config.toml
image_size = 32
loss = "l1"
norm = "batchnorm"
attention = false
upsampling = "nearest_conv"
optimizer = "soap"
adamw_lr_other_params = 0.0022
batch_size = 128
Rows from block 7, named by matrix and row number. Rows with one number belong to one channel. Each number is 128 + 32 x the weight over its row's rms, rounded and kept within 0 to 255. All counts start at 0. Numbers have three digits each. After the name is the row's rms in percent of the matrix's.
# convs0: first 3x3 conv (model.mid.1.convs.0.weight, 256x256x3x3), inputs 176-197, a 3x3 kernel for each
# convs1: second 3x3 conv (model.mid.1.convs.1.weight, 256x256x3x3, transposed), outputs 176-197, a 3x3 kernel for each
convs0.198 099:087147146124117149141107138076125107151131097132080110131111183131082166126087188168083054134049095109121103076086138165134132087127129130089212198100134083117205192142144100131160166131033117098121141147122169147050115123147195124114125112129161114141149116153152135122083093159087123171110108197077109119132108105102119124090138144170108126092132099115128144176155113121120152123102109123104124138107130116125125115143110152114159177120117161125149141076130014112249124117210187105115145142050116161186145124103161132131116157156162126146123131167113134131072129183149104125093090166141092131
convs0.199 094:101125122142115125116109128122118205083094108130121072115061153136158095143203042067131063109088094174062131170135087122127135101146074098157126162150122183101133172189110091125114089224161096157108128128121179122154119119120100117136144120113112184124107131127166066166146208111086146122151156149129135108108080124112137157140255175081110152145062108130140114116143139121129137214171144104099151086067123106119081136103162194089160112130139106142146132089139094180159140151123081153161145119128133133158117162141107084125121134116174156091098161152136105133188115103147113131133137137138165146
convs0.200 109:110161192175110030100106163133111131105164145127110106110099079085148244173110074121117137182159074148114104165122054124125204101158079113148128152137113149205073119146128111145107143111119180126110132147138074126127087093130109149200146131131169132136184110093146121167109149102148116073134150123122130078149119099134108174100137167161145073097157115142145062004113150113104129121164152163112143090118100162136099072124156136161135144080158174141161142122083083142155144124124125128138138153255026084087200103202134163056162110169141166094136141139119125140094162104127133148140118208109126148
convs0.201 090:220182131174135167143108114092138133109124152157169108184158143165111119178128091148156205117084131140123149134119156128125116132195167088128211170131141048126133074079187146141137140102141121102126104099143144145130168087155143076059136069159116113108137103111130124177113179076200142123131127124212158069144148123121172097120097126126106156113115120213112136122133086142168148080136100138133085078159174104200134141168133119100155039125180108090099111138178129145103118115109122150147113110137106129139084119130094089136086104117085128059129153097131147086162114110111130136137096093146099121
convs0.202 097:134126131128127117164120096122149141067117201128133109152141130207114096144091142089128135141103154169160173110124144132162096145113122111130127151151067128132095174177156132128169135076115151170174150167203059085104144093150131113139109173156112143157139134093137097110169140111129125130100132108137110131127119107129135158029088191151118186109122137115125158142126150115143133179096119131112113120126136136080196193105082153144128086128122179119128100105166178136127187093111095110158121126137097141155124150108104147123216119106127164161159130123150063133132148144109104091128166191136098126
convs0.203 110:161116145032142255126112153188142110140089138125127120122132064152143051135084148129109138194121102100133160144154122068119147114125157111132159107142084101140134096124145110109169149105122153108159148139110109122118131099106239088089093112126127175103149111092151137085092124176174143118137113122118093130107105182110111151109119121093147130183168072148149109124118160107121128075119170078103191090119163111174097142098105098128141076194120213195083134204091128095107155147113128110101103140169153132082143117134168102144159094171165096137192115129147097173162111140114150155107140138095106198
convs0.204 109:153143115114102100135106172152073097117097135149121123119108137112134127155150061168080149118070085113143157107162152088169087155111139099090160120124155133155132107161117120098138147155127094154141152100116150178255126164156135143052101133128106093194122084103164194165152077097143170144108228043146126127098086110159127155159182137062144105079091111100108116135105071123127138149142157178161128130106134200131148112167116093139101103186125111149074154132165171021112123130090151206155131142098099108128137133070062135164127110094091161114117161143131117137123129140134105112126132069097152127
convs0.205 101:087081071171136151201133153122106163111118114135131110140160163087131098082057060141154083131112140163095182136056117088116134097177140152128073119094121188147143175145171127124165119059120124141140171150133102072094107121104171123134103121110146060177142122092092223118060085093120130157173163175095154136160119135154165094196134086115118125143192159197128073104115092097109083161168122097135107144148159116211156091121140140123154085108062100152138168132142118125135132180099065141102135103168179188184107112094087125104119075092160121096160159140143130107129092145160175093118114134192092103
convs0.206 114:061129244130093061098106202133107111164078145132134147136120097085116147146120170131156124069105193157135154143087110139174136167122105110163114133164111171146077138126083092120181117092162105149130140114134141133107148137131091158112138111139179108106122116136159149133082154157083127153119125128094176175187168077110125069124123127122104090081134169098119099157115141118132132162080107089106174157148151099172130165126159082093133144177118159140103098140050143113150151107098144131121118126187118118144114094166152136107071106240129103124170184104101159025121148088091116170069136146115142106
convs0.207 098:145128081096130132135126086121099112121117076155133095135140158093158122120137122063128126135158119112132130138118071151165139084131061112091133101096136105104127178098151092111152105109137034084055097094140166126189118133135160091104157122146136125108182124147146124142034097115135116117085150182160133099124051092166140130113117230167043100088119135105143133087111109150146134100114137109121178117139175134176095076160127096130137183171185129116134126138113026121068116094129184119157110151130122087076158117102115104097120179116186079187117125163147155159160100157128120123124135113137165066
convs0.208 076:162150193155110102112140131138177159123154107076107099091135113131154217100091103154093180129130115148127174097183167142101063109184151119092134118111140155147203117094116121138138107108103113128138135107141139155080106162148111105076143121123147111133097118169145149140165106148130108096141142168101115128105152174128129156109119108137108146160116100112123113168196171124101110090089125104129089118154143132155073141113178108134132080152084073114098167131117097084125148148135082136123164161155149171111079068092109115173099103122091108137132093078152168202108106142137121117144124122158127087
convs0.209 111:109206104117140161171010117128203123181116138061082078095148154140162122126078127120105132099102162162144077149160162128168154156070126183176158092138143148139124123115091128129104111099155103144135130116140167145149131107153157111115125138169159140137145108109104134121125101094113119139160166130165218097107161150154067143152123109132153143139114117147136167112123118112099128146065108089107085163220155143147107158142131076228118118122187106111106089098097139151114108142120103090095156130178163144111142106110132142109113098134120146155148179166082028112124166116159104128125116124132159112
convs0.210 093:115115133084115106178109048083178168090094121090071154142114125143129123081158135119136127125130157103101146190140144112178174094164098115154186150103148112070065141126136122115173157153146111097109113106147142123182134118153130109100172200150065070098126145170168122120144089142167162165106139069175210145126110104053067118105076125137189116128147119152182152139104101134125176066065108104091090119111102107116144132100126074146108219191132106085094070106103086161149145138158139099112095165093142144143210107081121129109131121158128121145125099169118034096104114122128119111151158160074152086
convs0.211 097:111151199084089165142104128111137172115082160129091141143165151101069217149141122104123174170144137112099132092154106104134120073120114123157166126098174153106138158118152166076134139135135150074191172077104137115134124101195138134130161084151158097176124120132141125111145136178016153196152085139144120110143114083130128164072108141100175170114110057128136163122128143127161161097152139127108080109109132160117150110144124145124151145119125194117128109101114048135208120155144163141055118133124071118130114124128186102138107161125158122123107144119087106154036125149078129139084125182099109146
convs0.212 097:117098140154099117077101104120076083058178199135105118147156100188140107151131139142163118125113138173120118138140081209103129186173116143125081177138067151134090092114126126164137114131139118115129155115151142134161141107117103061141129164150164078082143079083130165119161104160104128099060177167144084151202115119072134161104103110121143151078159137099114084145161115129123156162074145117104194078129180142160171024157143142133110085188120120146071177095140161103170149063129188121102170138078141108101136122111209107066149159122157162057088116112075160143060145165230191097169193111181149117
convs0.213 106:123119129105098107113106182138141142083140218104083139169105200131099127077123150146114118117100136109101134155138144116068078132116103146143108146122161127074147114074147120118061157119147162069161122094127162134123137102174109119156121115132142185071092141097170122160128143125144126136143106099151114107125102151049145079100160058137123140179181106119133128133120094144122114122112113137141150154125129083135141115112190174110059143123135110087173144112114098152098110138092156133130128113126189138131116121097132165110133121082077101155060173090105123137155100172120116129175172154137112116
convs0.214 109:094078116124151153190161107148130157125124142134106075124101195136140105140143108141097154134100115173222070169118127106107161109163110142165156138096103084133123081059121206134110156126079144115098146088138118123095130176125117128136122084119143127104130157151155119104066191068151156119182110107125176125144109120150079137140184100110163141129076098053195189151110120170042053123054121143099156174145095089090177158146163105130049098125140113075137177119136182163110131096119138018134127158023129181190171123154097093139128072093112180126137105143105135151124125166144122144128087106121165119
convs0.215 093:114104113141130159110133140173133116189048114178142109133135108190124111166140053129112145160092107177103128090126133164117157198125136116112122208090031145103107104144149130157125122106133142099137100140108135135136138138092170115209170114097108151106136113147146095145118137135122127119123109132181084164247121070137138191109170132107157129147134109127115154157162168117084125101127152111165156108192112155131144095104109121171134159156106158106096094175153137094172113125137096115111147092103137119135186064099107111131130120215083133159140091106133088097138088165140137150149174121082090170
convs0.216 095:141130130111115119148092118178213183148100125136061036087080082138142099099183102113174109013155112119167222066069124133125115110141091120189123094107121150080137054052029147185158089156172116056118094060059140075084121190135106133144143122107116100101130101147164112076140050141076143107050234085179152114099137178123069128170154162142109174095106089144143143132129161158124174105189099130112117151097146131184090126146148152065116164105164136106127119127095070084116098042094151093128146139109121186191115137131117131108089098073103129088108089165139113083127132083097160167158110082155181162
convs0.217 098:134141131134107141080128141103129158106079138150123159118113149153133149075075185180107096066101129105075150135099102163160130118152114104127165155133116068127108170143099151137117127119119141125129179104133094123139133090127150104172124141149127114078185115148178090186185132092192126125107123136112151136152151065107166125153109145131195152115130152141118090179101101099107103125126154122133120119124115183092095049094119134119180131126130150094122207093137083155086167134108107097123111129148148142168094106169163093088063104127129166114102094166099100170119121159107150156095141141154189139
convs0.218 108:148087094081115150132161124111167164090101165161086102198080121082102074110210149118161084132159133255144119197118103092127128129159105106169143120132100204109121075153123143098112125095049120146103159127089118080133155141131111131140116134105104223111136106172234119138088236074132147121136055187136121133086102112118159103172130112150120150089176089140131127120135136138119114149142139112112153161116111144118136145132134156148151133185154101129132177083133109139097090140088050117118121133126132148113102161120079147076170156088103080196111135115120146119204129124083159109159146138121101124
convs0.219 087:162118115163161125144147223070149078200178132127114199146093145179143067150131117133151103116134125085114105115121108103125124165171112135150064088107133153135122118157148086132118108140153133140093131116138126137123116112128171183161165081140145129139119122134130107166105139154148117117133131107151096081137156109100111230151126123137123118147122141124131182178195178105140147158168107140144113186124138136133165158055154181139107093109085148179110169131134111131140137129104140115124125149120107113165103103153114144088092137145094121145153109142166153164147143126174107115110135095130156127
convs0.220 104:107158101138159156128107150130121107127139158131094093183093072102130145167154161127072108136120112131119141129145098094088143122135119137090158128099122151137073079102111143149155150209185072131119130128142122167125156155155086099143112099103113163136161157120134079072103106127118138133152119191116106178113097126127133103154131110147123107081159146168012113152134137071219126106186140132153097123139118188165120134153131111045154191164127084074122099058106137187112199201127061166098114081171195172157079159118145238068111150107174029191092204071124179129157099152120134066144124124126111166
convs0.221 101:137122187090122104121125134116145135136167146183181158122113086132108149110081142120129131180112115128103152107149151083155148107170084116150107121125114156148087104107199169126174116139116097168143153123141125102125181154082154141159170144179115152140184111055104133127128108138134149154088126092181126100085170163101150119054094195149182092103126163128121167131115163136145088079124186170177137149114170173103089175100161097109180173142079202151155129064148144104140135119126153113127129131128130102147080141146109149235141201072162135127127139149110169147176119096164123124134120188145137137
convs0.222 104:079075098125156130143146104125097193128091085151095114132134135150173110206105098119160126113168120142145150070107107114149113132195165104094110161093100139165113180082088140076133109154135181143155146178126105137149075159179115126115152114155151136255136139145159143118183089127131139147078142089105140165118098129158097130134060097133135142146138179124134123154151156126084121137125141135125113088135174154109133106092129110122105050149063104114094127156124122162059082092090108152113136120129121132111088138131104139158121117174166126054094135104168164112153154119091178184081137125107098104
convs0.223 111:132101160115088107141107148112117164042106152152126113122130157124136150069151116134107109094172175052136135110117139109174140143108085151066148153115103082112129139132111144110127131110157123108159122136132128152110101133126155119157123114094127104141105106149146096175077137175255147036047130143123095134168138155149113091206109156155092107187089135152106129116142159130108125129096145141115098115122141079151128098165142103155127124098088108130164152116078151159195127140101160156118064131156060145118098130176088126097174123151119156127147124162125084149137101129076121200218154117115123119
convs0.224 101:131128129119136141140116052206132062059111156147112091080146111113150170166132078124183217116125167073149165146104169166122141135170096097143106132090094136098098052133090106155118098085222125103094107124089113170091073142148180097140144078163080173151148126142115092120141143095053133086136105156106132093205162113102109108083112077150124149135196102141157158107146112136113138128133062159102123125130100193074166109075144162139159124099156116140162152122096122091122140090094110089145140132136073119113121099144182180103131089116144165048081202096150119103132122142162122073171136124095130128
convs0.225 096:101114094111148151167134153143135132113086111192127139140188150148128150153126190150117134099148158118166099064135042190142092140124109078121151131185116102187131131172138143223105118061125160146123078116137130119104106159151089137136117118130102109016102105129156127206087112025165141211199102155136121145157146131149150090168131101104115139091166090167111143095123103080141136152136092110121152094114187146133176127155168160101134115126071148128122087091154186114146040087125069144165094123057149176111146082188125111089146096075168096060148115136120158133133118105100064154159146121129146120
convs0.226 099:165112125114088133128156129145145113107134100096173096218121106119086169145121148111095085155135164038091143141109074141174151063122170096240099077118161143119206113255100111136113154091114056069142148135160107107131134128100121137112158148114169118116089155104107120143173113192155099165109094150125140124134077112121120116115162191157175080110139132134144134155147103133143136140083101164115089144118100123110171188134094090128066169155113106173110153082119151116157138106169170126183156115112140140154087128151145156077122141097151156056149134204157105098090115099121080084105121098130130145
convs0.227 100:103141100115119108148111133138162191146083090201170131131150118114114108145122122145135123103124126140125118097155156142116176117101080125159148128151123111104113148085110113077107168192149097096120126145152133178166214117149102133157105138102092187145108093099187075091100108101151154165153106141152197134093137136125049095130104167088140140105180135122108087153104116101099171135143100070117138140124126054136142156151149133188126136137159112049117066076078115166140134143148114095121108136113093166155155113141191086198120081140140217053125174135143099130129177064157098155101126147117134096
convs0.228 097:118095166137118072132128136138130144153127140084164076157128149135132123191115161173141109119108187089139143093187145167150146073123142116123188053145181057172100095115104118125100129158086175132137075154107115057140117134149134104131149181143147151120107190136182147137127146110208099118092121153140151086151112153133091163096187077070150146158091119201091125123097107229117104165151119098139154123151096168074160074148148113142137095141127042098100129115116140183134143080083137094127112174105043186063146178162163137122187141134179110100163121140150108110142095123123115063136155110152168146
convs0.229 094:146174103113128099120077098119166100096106117158146119140104150134103105104159168143134125108156121152100125056002065115138146164206172078105131130169158189129134101075124103109104090136145120080125135148130106158136111093166087107163111184169140157115115098120148121131148114072144160169111148132197105105114135152120219056189094095110127093163134153168148138126132124126110138119088105127148165116122069139142160119075113141134115144195096128104130076080099153155108172150118122117082110148151106137108156111105142120095120110098146148126130110140107140162117131095102125089169169201099060088
convs0.230 090:120143099135110127139125094087122138108157142089114091162195120119113086131065101151058070129123116039089106172192092150112109094073203141165096156120131129194121129110115152177085163255099125108110124152101211255122123163126145118131106094131136150099126139116196097142127205096119150109219185110178167112106101129114100157118175107170143163158131156119115091113115124107121138171170142125130127127085111113211093174146148136048143118120169094101173070093198135228131162142126176190146149112100134202168150159128110144155112087075112133119101153146141094106125117139165118129113122147109167072
convs0.231 113:068187093091122105126138115015220038147070076187059221142118095116088112143112147145140144124118131119114135162113138105089144106192112165124143131086138132154157108120149125107132177130131107157106130152125132142103140123118099104158143138096130144207132153088100090092102093107155176152113154144161115125118135148056170124183107169095145118094128111170145170108116123124171138122094103127121130140174163171135128134131109121112142163164139095082103052113108153109105114125117129115125110185149120110124128093156090205133101114110182084157150081179073122108173101110132103166138137126105167082
convs0.232 118:170090092096112130114171153118111079141090136084183097120150122085105101104125131088128070163153155099077153114162139125152119125128121189171178097098095085095083125129139189163174090109073150076136111130124160113150157137123116155124123141110102164184085118077158088144202077216102132106014177024135138158105164109128076149113107132127102123182118134174146129114117100107161144140175123100099113214026157085152116155129134164131121144138076079167118153001138105145088127108127147171134102144155113136105131192157148130162122124143069170160112162153160104114157088105153181137118125089103107137
convs1.198 113:171156079110157112115113181140148132145145128137131110130112084096108059110161148151168094156124079163146104128128160107130099070151206082129181136119084124142099134140134109127221164103081138148095159134016161132095107115123158150024126131080127132114176142066151153096153124131055120145071136143097194150096114065127090121098108167175093110140106111122131106139106100137126125145145125136109129140169136109113099199134086149113145129127061178136055122105147131156107108142126162088097177122073088110167185164083141156093086135211136129159119136169145123046147123176138113166160132146136119170
convs1.199 095:142036147106144098131141149181160156135141125132146166151064114190135141150106122141155078146139191183079221169159173124144145138101105079087104109135115143117085128109154115113049059125087158184079163144135088102162103113119145126128124183176076117134134125101122113107123077163127079105140112120100114113129111157171103184092173090083084088119075094162123142152106099131164132092131146115116126126120101144137100144122117146121163145123065134144162089061178086146133088068129180108097116057106106145146108183116188165109080107155068121144063166111113174104195096160089149137178117141140105144
convs1.200 098:126114187161100035056072150100165071125130133142159140163121090107097148125126122103122149166141054079153106164165124104145157078126113197122117179094156127141149107143128092116078182101132094119133146150132156118110105131129084163195142161103093131086177164148085144148114147193100128122201119132132100150143109141125151119140135149142118134122091105094165100121125077154107144141147110119136127119129133172128113061145143150137098137154147143167145153131171114117145129137128109089129157139093088099076113114183150138158105128157039154080076081077139111155144180113144142096058139244111118154
convs1.201 107:142170152069074135135153075113130103120112184151081093123112125179100114099144181144136135095094102127105111153088133150136077098120140151102126133122142112120114129065150125158167146183141200144156154148135086162073134115082149115145180163131079162158117091106131167119047163105121157097139129138107105113131110098171124139117178132102152117176154154103091121147112127130136130108108159175166107141137168039131117150123162166107118063060151107108134143159134145114140124086090110177105184088118137181144156150083145083146109124141111123189116151132139125092046117155150127089137163111077170165
convs1.202 099:202109135114110149079101143096130137110094159119133117081149090122138126164148086071118152129114124135130138142144060140086122148112158174091133177096166110138176150057098087108157192091034167149065112132196101130150148119133102116194166126193199198166115123140094123152113133131117114090160104089194110119091123140137142181152150132117118083096121165103086082048105209114167160126116106109100130127109089083149203146129089094101134110124134113124174138084129135103163148166132101124142092148168057108160139088113131114040152096082148129107100079154129148048073168101090138125113135156122129130
convs1.203 110:121108095092110205103135052111160064145096074160114088079103202180141090119161150144128125183145131107103125070166139142125105155129112159116112120149107103181154138125139131076123152127140221115118111112158086093060117097114198154084078134090098121132149168067132088149124096110145133124098097098159144099080107162137122145110129174124132141097143156115105125080119144179101103092112091122112141121141121135125123137120144172087089167115170174105127120075134148148071127147121081124160128158129135106116169121166119140103061114112167171134120118126096103120116139109085128121095106146146113128
convs1.204 101:158108160162124109128135152136110144117142139129102079173113124187163092126155164162170174133136140104154108138146146117101129178110136068121142138108088091152172125149151121134164071053131072164101105152088147170128123181168141176123132184214159137103201199194156090148142091095113140163138196181098100102124110118154163073135142119137127166120086159156066160111101106155185150116061130147124106130118124142122143108112133177132095136191169156124122153123146157026093122143140089191116137112118148150125181109163100157173136108083052137179145123069136086105145132144136186142175191119175182145
convs1.205 093:125088114089122103116116151133114159151126139134147119147154141163154136089135153149132110100143125121148121153130183137104124145141122153127135097135177146154117151160102097132082117092075086110118049098084106103095140123142131150114144163137096141112165113114106126135150120074106125120124121091112110114129112156151101131140117100116131127160185131191144129099139149095111119144153154135141139127105049137109077147186131147091125142135115144141137124152149202115208131065113089126152130117206082101072167177122147130153160124088176135170113197138158145110123146120102135135134105137159089155
convs1.206 112:083134205171092024060150152118101143110092074138131142145146122152140153083161141140151152132112106134123173144187130129168055107107061118102072081125159184143126138139098129156190080137176163108084117119161141110124102160169101116137144147079135072121137166162135152120106143152082129149145093112100139165159099123118134161114122203175109113145129053125153140171143085136140153166128065097116230129159106159145143136145100043100154146132089121130145132115073110139160142109099083094156106127121097127121089120177106108152128159255100110131143148068086095168194147106093116063090155219095113123
convs1.207 101:130126054130153138085165130197146166138153134123142130128124139092156150069143141158137148149159135115156114182153170103079126133101117058104131101135104153103127148135061113115160121140110131123095105171160176190138073137162087133141133142152186110158139138145134094100104161163142119141135169140068125110119145110156128140078112096084129090091132153122141131155176128159130208111120092135119086176125168145160139159146120174092142184117134123144151080107125116164135100153161182123188195092116153082147171128128200104084162080127119097161145134141151156150123124064105103161126116114114182103
convs1.208 089:137133135098075120113142060144096127127124122157139113128108128099116163075100177139147099123146139160138092141140119138104125122134124148109148185102123159171148118117108147161074104154082145106143089155139116090080077093105147129145079094151187113184141127189171134169124107084121114131149122098146155137216142156142088095121079136103143129159073096140143131080070109097082095162112121149136111162083112163144103139156135128139106133102174115132129144136169097032073120123157186078186097039065097078132168119141163171127103113136165142157161048081183107165132119157138146081126112055133137080
convs1.209 103:136229086109134147149100151121147151118146101108137124128145131152085102114146162179104136119117162153209093115176130125119153064072203160152134130112158136135115140109064150097132140145124130145124120138133158072122124117094187128123123072135085137125116179148192110063149146155139116106142155136089183121123070138198107167121166087135103104164138127118153155145119140112122124108034126181121122168212153132108117104191133146234151161122159101096148093161101114146121124077124163131156151143116162099092092156122124110134163103149141123121129160119118126140094150116097165174138135096103111140
convs1.210 093:152183080166154170161111136136137108144138199099085169089109141114122128109166104068160104121119088124145156132083139132045206171135163117167098138088121128096151170168108147113106168113162103114094122130126096131180105092114133169146092130174146112134121099148116046199135102115139142194123142154134167148142100133104200130116134098113111127140137108136130124116092115122076118149105150135083114168177177180126147143150117100125172162146181145172140091084070130196110104133103146156133174169120142101137124077115113167109154094149172121173163110133162140143109134125121078159181116110159150102
convs1.211 104:168134115061126081142167149112159075124142063163136131140168167098131135120126161079139130152114075142117152111085107099089133127140154092212172083136167143112167125145131127110116214128133079116138125148144041128171109070061188135089109119103143092109199153166112115083154105119022133229126132059091159145143123164115127127139097146145124129120108088162166104121155146151124121132139096124109064156140134139107201154174192132134106153119113138137106056126111134105088059103184128172127162136147171110122155122083085142106088126162111094148150121147137089137161115097140146115129108117179152148
convs1.212 097:126150114194206131121131151131119098070125100174120113157121079104145138124101079150157093099094094142125116137184089136155091141157129152123104110150091095110082122135115138100130102101136143145115118143114129120136172167135036110145162098122118104102102146150092106142128149146165172153128112105110079102166155142083188071104153140071124148174153108145168157114130048116094165148156118126158147137171128144105085089175127164111167084095142119071132145091124184133082152141108075185118139139049154107120093136164115101123176118126080172130102125121118155102131093127123092093058136116136138096
convs1.213 101:056133137105171211120111160187119093077113163140142125102110160142094122119138117110080138067175155142125139169128132104159124096152162169134091107121142118128107118104135173120068106106156180102147099091157113148092143166141107147127074151115163143119081089174172109140131153132223152105128105177162068080089108144128133089077131077176149089146151187127106165140138147132140132104156122135112047158159083151150132152072131161088121121080103089159171117165114069148066137111132177127157168135122162096057168140100099133181157100153140144095118116122122145135143096142142102151194094061114112158
convs1.214 095:112112109152160123159118101149122120135107137111116082207117097116111132162105149143073058085147099116154152118081108131154181150178110145141138122134147141077160222147088160113101136142162118097100141139109126138169145146120108091130134112109131101146105106094080096158136137087139104149098125176085192100107127087175126151086194125099133134128082129122197169142137060103000106133099116144125135107134157142121085144115109143104123142129120128125131154137166171156172107156131132043119151178138100071140152107115078114130149171124076182154154125134123133124109142123179080139143138141117130076
convs1.215 094:169134138135140116125183119149110056131117079141112054118132117141117093105155139102091140167123127066115134125119119103123130100174121185123176173118093065132059105170150119125104142139051099135166175158112125130152115123098037112159188080085167163124103139119193177083141165139122123113141122113078106174214116064100144146124177122100136172124140165160142172081100125112141116088117121203174117129138092147182157072119091162162085119146158177085043148123101158109097106084105181160132177115077143120097133118051125130098096124125144088150043170134159120076138153098124118119113147130104137113
convs1.216 099:164114138124111103138099149121159197118110090112067109195135099162100154135111161068114155118113127193141165158062088213157217154164152099104089124143147139070147183083145110131118112136098126127080189171146163165157183186132117167123137045142157155138164067147104078142142034172111111151089211127116071169094123127112112075138166153163117160077109150083214105104114128101054117118072128112141099126090110164119127121092076133156138141170105105120115171135168157094154144137198139109102121100105128120113155108157121057117119126139087157146128091176155107152127116112134119104138093102130099089
convs1.217 097:083082105137128152080119188123118140155191071123141152129100106138140088134094132140127199140106144097137134105061178093122149142118147197128076171152106045154113111172171060188162136153119103130070161117063066118139116128108086134116180128157131102047076157129089139148065154140151122135120081120164102169175100065085117128107155112116122157132119177183145155167140084118113174134122140086132129144124102176112114121088092146155143130158090133146122117161146084129119223160060145128169112117160095134112125129133093091142102131177204145111158127101163107095071113155176106122049076128160127154
convs1.218 100:165096126135135166164156056150109138106135137115146093162090145163135131088122074088149115121083142193058114133120118144140130147160138111092112141146156134138127104092086123150142090147171108208076156145089185088191172083131146133090122139144090132139090096141141087231122130148119101097147109169184085056100138099043152070099099118141129108129103138156100127145133126098115098109069120156136150138115106131161082114103122110042132118133135128094141152108132148076145136107138118107117100109209119132104099140089147086105120122116149125134121128096103141119133123129098190146139104142115062114
convs1.219 102:106129140098069081158184073121136109156154162154151098097120174182153100089156185117126152130159169139146097120104159081088130165080121104116129124187214132094123187141160152059018174152137078159139102156187087130165095101075127116083092084064102163107056147141116135114101111161122129112150132100140145101158151110086116136117144168139142139148143150134101088164150148075108159080174099101126159103150080184111138138133180140131171146134111164145137154150092151115112182100097145159144155142119146134173103109116151126142068134167140139020150123121111099137153075073162154114130130060098184143
convs1.220 103:137159120127162160167118114096142136107120114135058125033201155119121143194111172111080191121072100150159113066134106172152144091101153170130162154172165060174108118101120110124139111153061098173096093124099134087170138165149146151144124081157122167124113123090137108117113134145128144172167136100139146147075111157129146119131189126136143165188125134136098119115160133087200101151109152111109117134081093110191126140088130145072127153139113153148130120143080118097133160077121157186139201107152135125116144170147114183122169170129132085149085153118186158103121159155114097098130124129172125126
convs1.221 104:130141066125143152082135139137135140115154169107091112123137125106112105142136081072116154111108122115164075142137131057123178089125149174119172139124084123145156114067128081094118128137147111125176122173169163107178150098135106114133109087165161086111223126137062115185101108130140097041113123148139089097137158183140143164135096080105088128114130180124121155087123145139111080143123097125128066136101204137118131078176128168155111160142138113178159134097097139112148157101105102142151100110202137116072122138118141143067115098123108126161168130123141129122083119108096162104111131060163108122
convs1.222 106:104134181097095149095091174117126117151140097186129102137128125185146191130092103083121181140115131135110126170126162100074137150148173125093117106107088135159154132092117122097142152095112078119140145135090134124146125163122133162147116083115216172059216173124127116109162070099121134131094149080108096127195155133097114126148159173138123148150087154048146197104104139090112207095098111127149136130132088129090092105155157149130101151131163115130214108109143111094130098137165042085114101099139061117141131122155152115070097115140143090083121121151100121112154055086148146173170168148149196194
convs1.223 114:089138186126127103153149117151094106122104120115145153101137173135152130101129117088094119028142140143146080194101102123115200096129139114102098181133146140077125168114132149135113144120145140133142100121178095155126130109107119133179154153101103104135072161172162133116138144176196165050117124148164121152140141077110131142076134172093129087058141087131129166087117145099122166104191114118178155136092081062127122095149131182122115141137127067149234221121101153097114112118110093163115089149146159129090098164163182112113158090158093080158113130073086128146125112108106085148096116077103133167
convs1.224 104:120130206149096102081160189098160108143155135155119136156101094099108174172052102100102140105124173162092082123144089101149109103159080164162118158160141157090202108142151138110133173110215130156125123152114116100109170125105127128155180116140191146150165178146095110088133110135168141099129085177112107084122135123117174156078156105150144162171152115114146102152144096100151163103136054116147140162145169129085191160131179097078150172159171128105143088081073116153163133091137136087191117148190153124144119116144057137000130140097141119121096174081103100098181084110137095101113125113136167138
convs1.225 095:081132100165133081152096147140100132183141137107109178083101096137126155172085167178099134112104153175113066099142138136148115168174111145093164138106123109119184115173130113134146105113136139127084169139131186110090132116106102130086134135105087089081094157179226173081097082148111147083111180187114136153122138088110133104140134152133143157142186134149109114088118143107133144126092133118127117129149146089160151096113139141114117143178133116128095141109072086088099126136150197139185099157171139129129158144124154127070129138103145138165151144189151141130112164124088073107086127131065158163
convs1.226 109:145074144075096146125143130158148153096121123144123126072124078107149141175137144040148165185147099109172126123135214105150196115113124095157084094147131207109168114144078099113167155069128170122038111123154098141169089099147127144143136138120132112190074120115075136116085148129086126075141118174181134132141150107098158168115089096116116071054109128122122176121120139144129158138147098127125139112155164196107158208092087073150083187169131121113114159114114138137176135084153096103177151107071128119195124166182169125101146155143122109127230180099127144089083146185129105096121122142124180103
convs1.227 098:149119059079072102176106115161144088133147106079134109123152166162138170142114144096138162120093084087169095189078113163162135107121111176135134154173136133164141162154140105124178130078099118070114154091148147151161146124142080128155139092091109088130111094162136155102121189136138156127173120123134094157132154162123085168141145145187146117163130149124157101155158151192094144166086165170087156088129054160175105107140117081169161180142099097085157145058128150146102099099095117070126182178132122072118153160142184087150127150180071160087125114117111129114096159138135106121153129128074099119
convs1.228 082:064123150170193112088127156147114091108161133108184114097104095169152106137089100204077098075140134142153116128123168138149095120124135169119154110124191074142055118102170100125134053166150104156112105118102192121110205109084155121144126131129131151041104114090111162165068158100175137110109084171115126106110118093141117056175181178129136077153113147210088084111153172162173059142129152117101144114149125106119030042164061114130060122160115126136154119112163110083108123120077107116194106101138140121118077105092135168059086116144175154173137158122133139142127115099088096073079114109144182118
convs1.229 091:094173133137140166154089134166117121159124156133132129078115086178169124135084140121125160141104133131117085076073055152111146167170201091110111105099133122104087117202128116143133126129142099105108122179124128110113152085110114121158062107231119128092113130134172079109134148135121154170155126107153127129138181099120189129137143119129109114159125096145147110111112143098091160191162136154114130147193180147144142127103163159140129122160114125151137152142118189154118093119114137147151139142134143126145125067123134157111144124096076136110116057096134141160108142132135167118116136114166082159
convs1.230 093:119121164080144089157084144122188128122143121164102153120198130156121114109066098191170124149148183121135160090163136128128137088107096142157132111106141135140120124077118109077067097203089122077082138101101104087129070166112134140146145176150109156084129100101125108103091106114126116094132091135092148131113138137174115187087169076070111099094064104140168147154168133127163134164108116107088125127129164155161121127128122144106174159044110148110144101105151050111100123107068145142126156093088092133153136178166145120191082122102070111119079181134127138130142146139192042122146127156115117148
convs1.231 116:122183094153169142136084173090198097144151094218085185110134133142135144109118131142105164126110159100093155178103192148064159182121114161125179166108147073110057121145108094121142188078123128127079108124087121153141106146132123119127127131120166092109141098168132126216153114128155122130134113169144053150153106138030196086157125149166121166063142135130147141132134126156133141115034122152156117107169085094139097130150124169165200095121123145148134152103090125109106150120146087155140163163121094130134124055168135174089140138179129027170167075156120113175092117127183131167099165095058201082
convs1.232 118:130066141115175158122154097164095124133155163136073137074106187112138123099120141107115137129136159111131179159127132142177132112120117152160163144101130131071088101137153147138165097129175101060113138126139098164083147099197106147165065230075160147134118156121075205090080175129098116040189134157138133138128185136152127120130155112093132075121064090117105124116141142112180121120181115121111119133115099149138137173119128117123107186165131152141148104142126171161150151133145166072088169132132095140138102125133105089143133194147118188141173148134110188097117126141078118104150122151086127158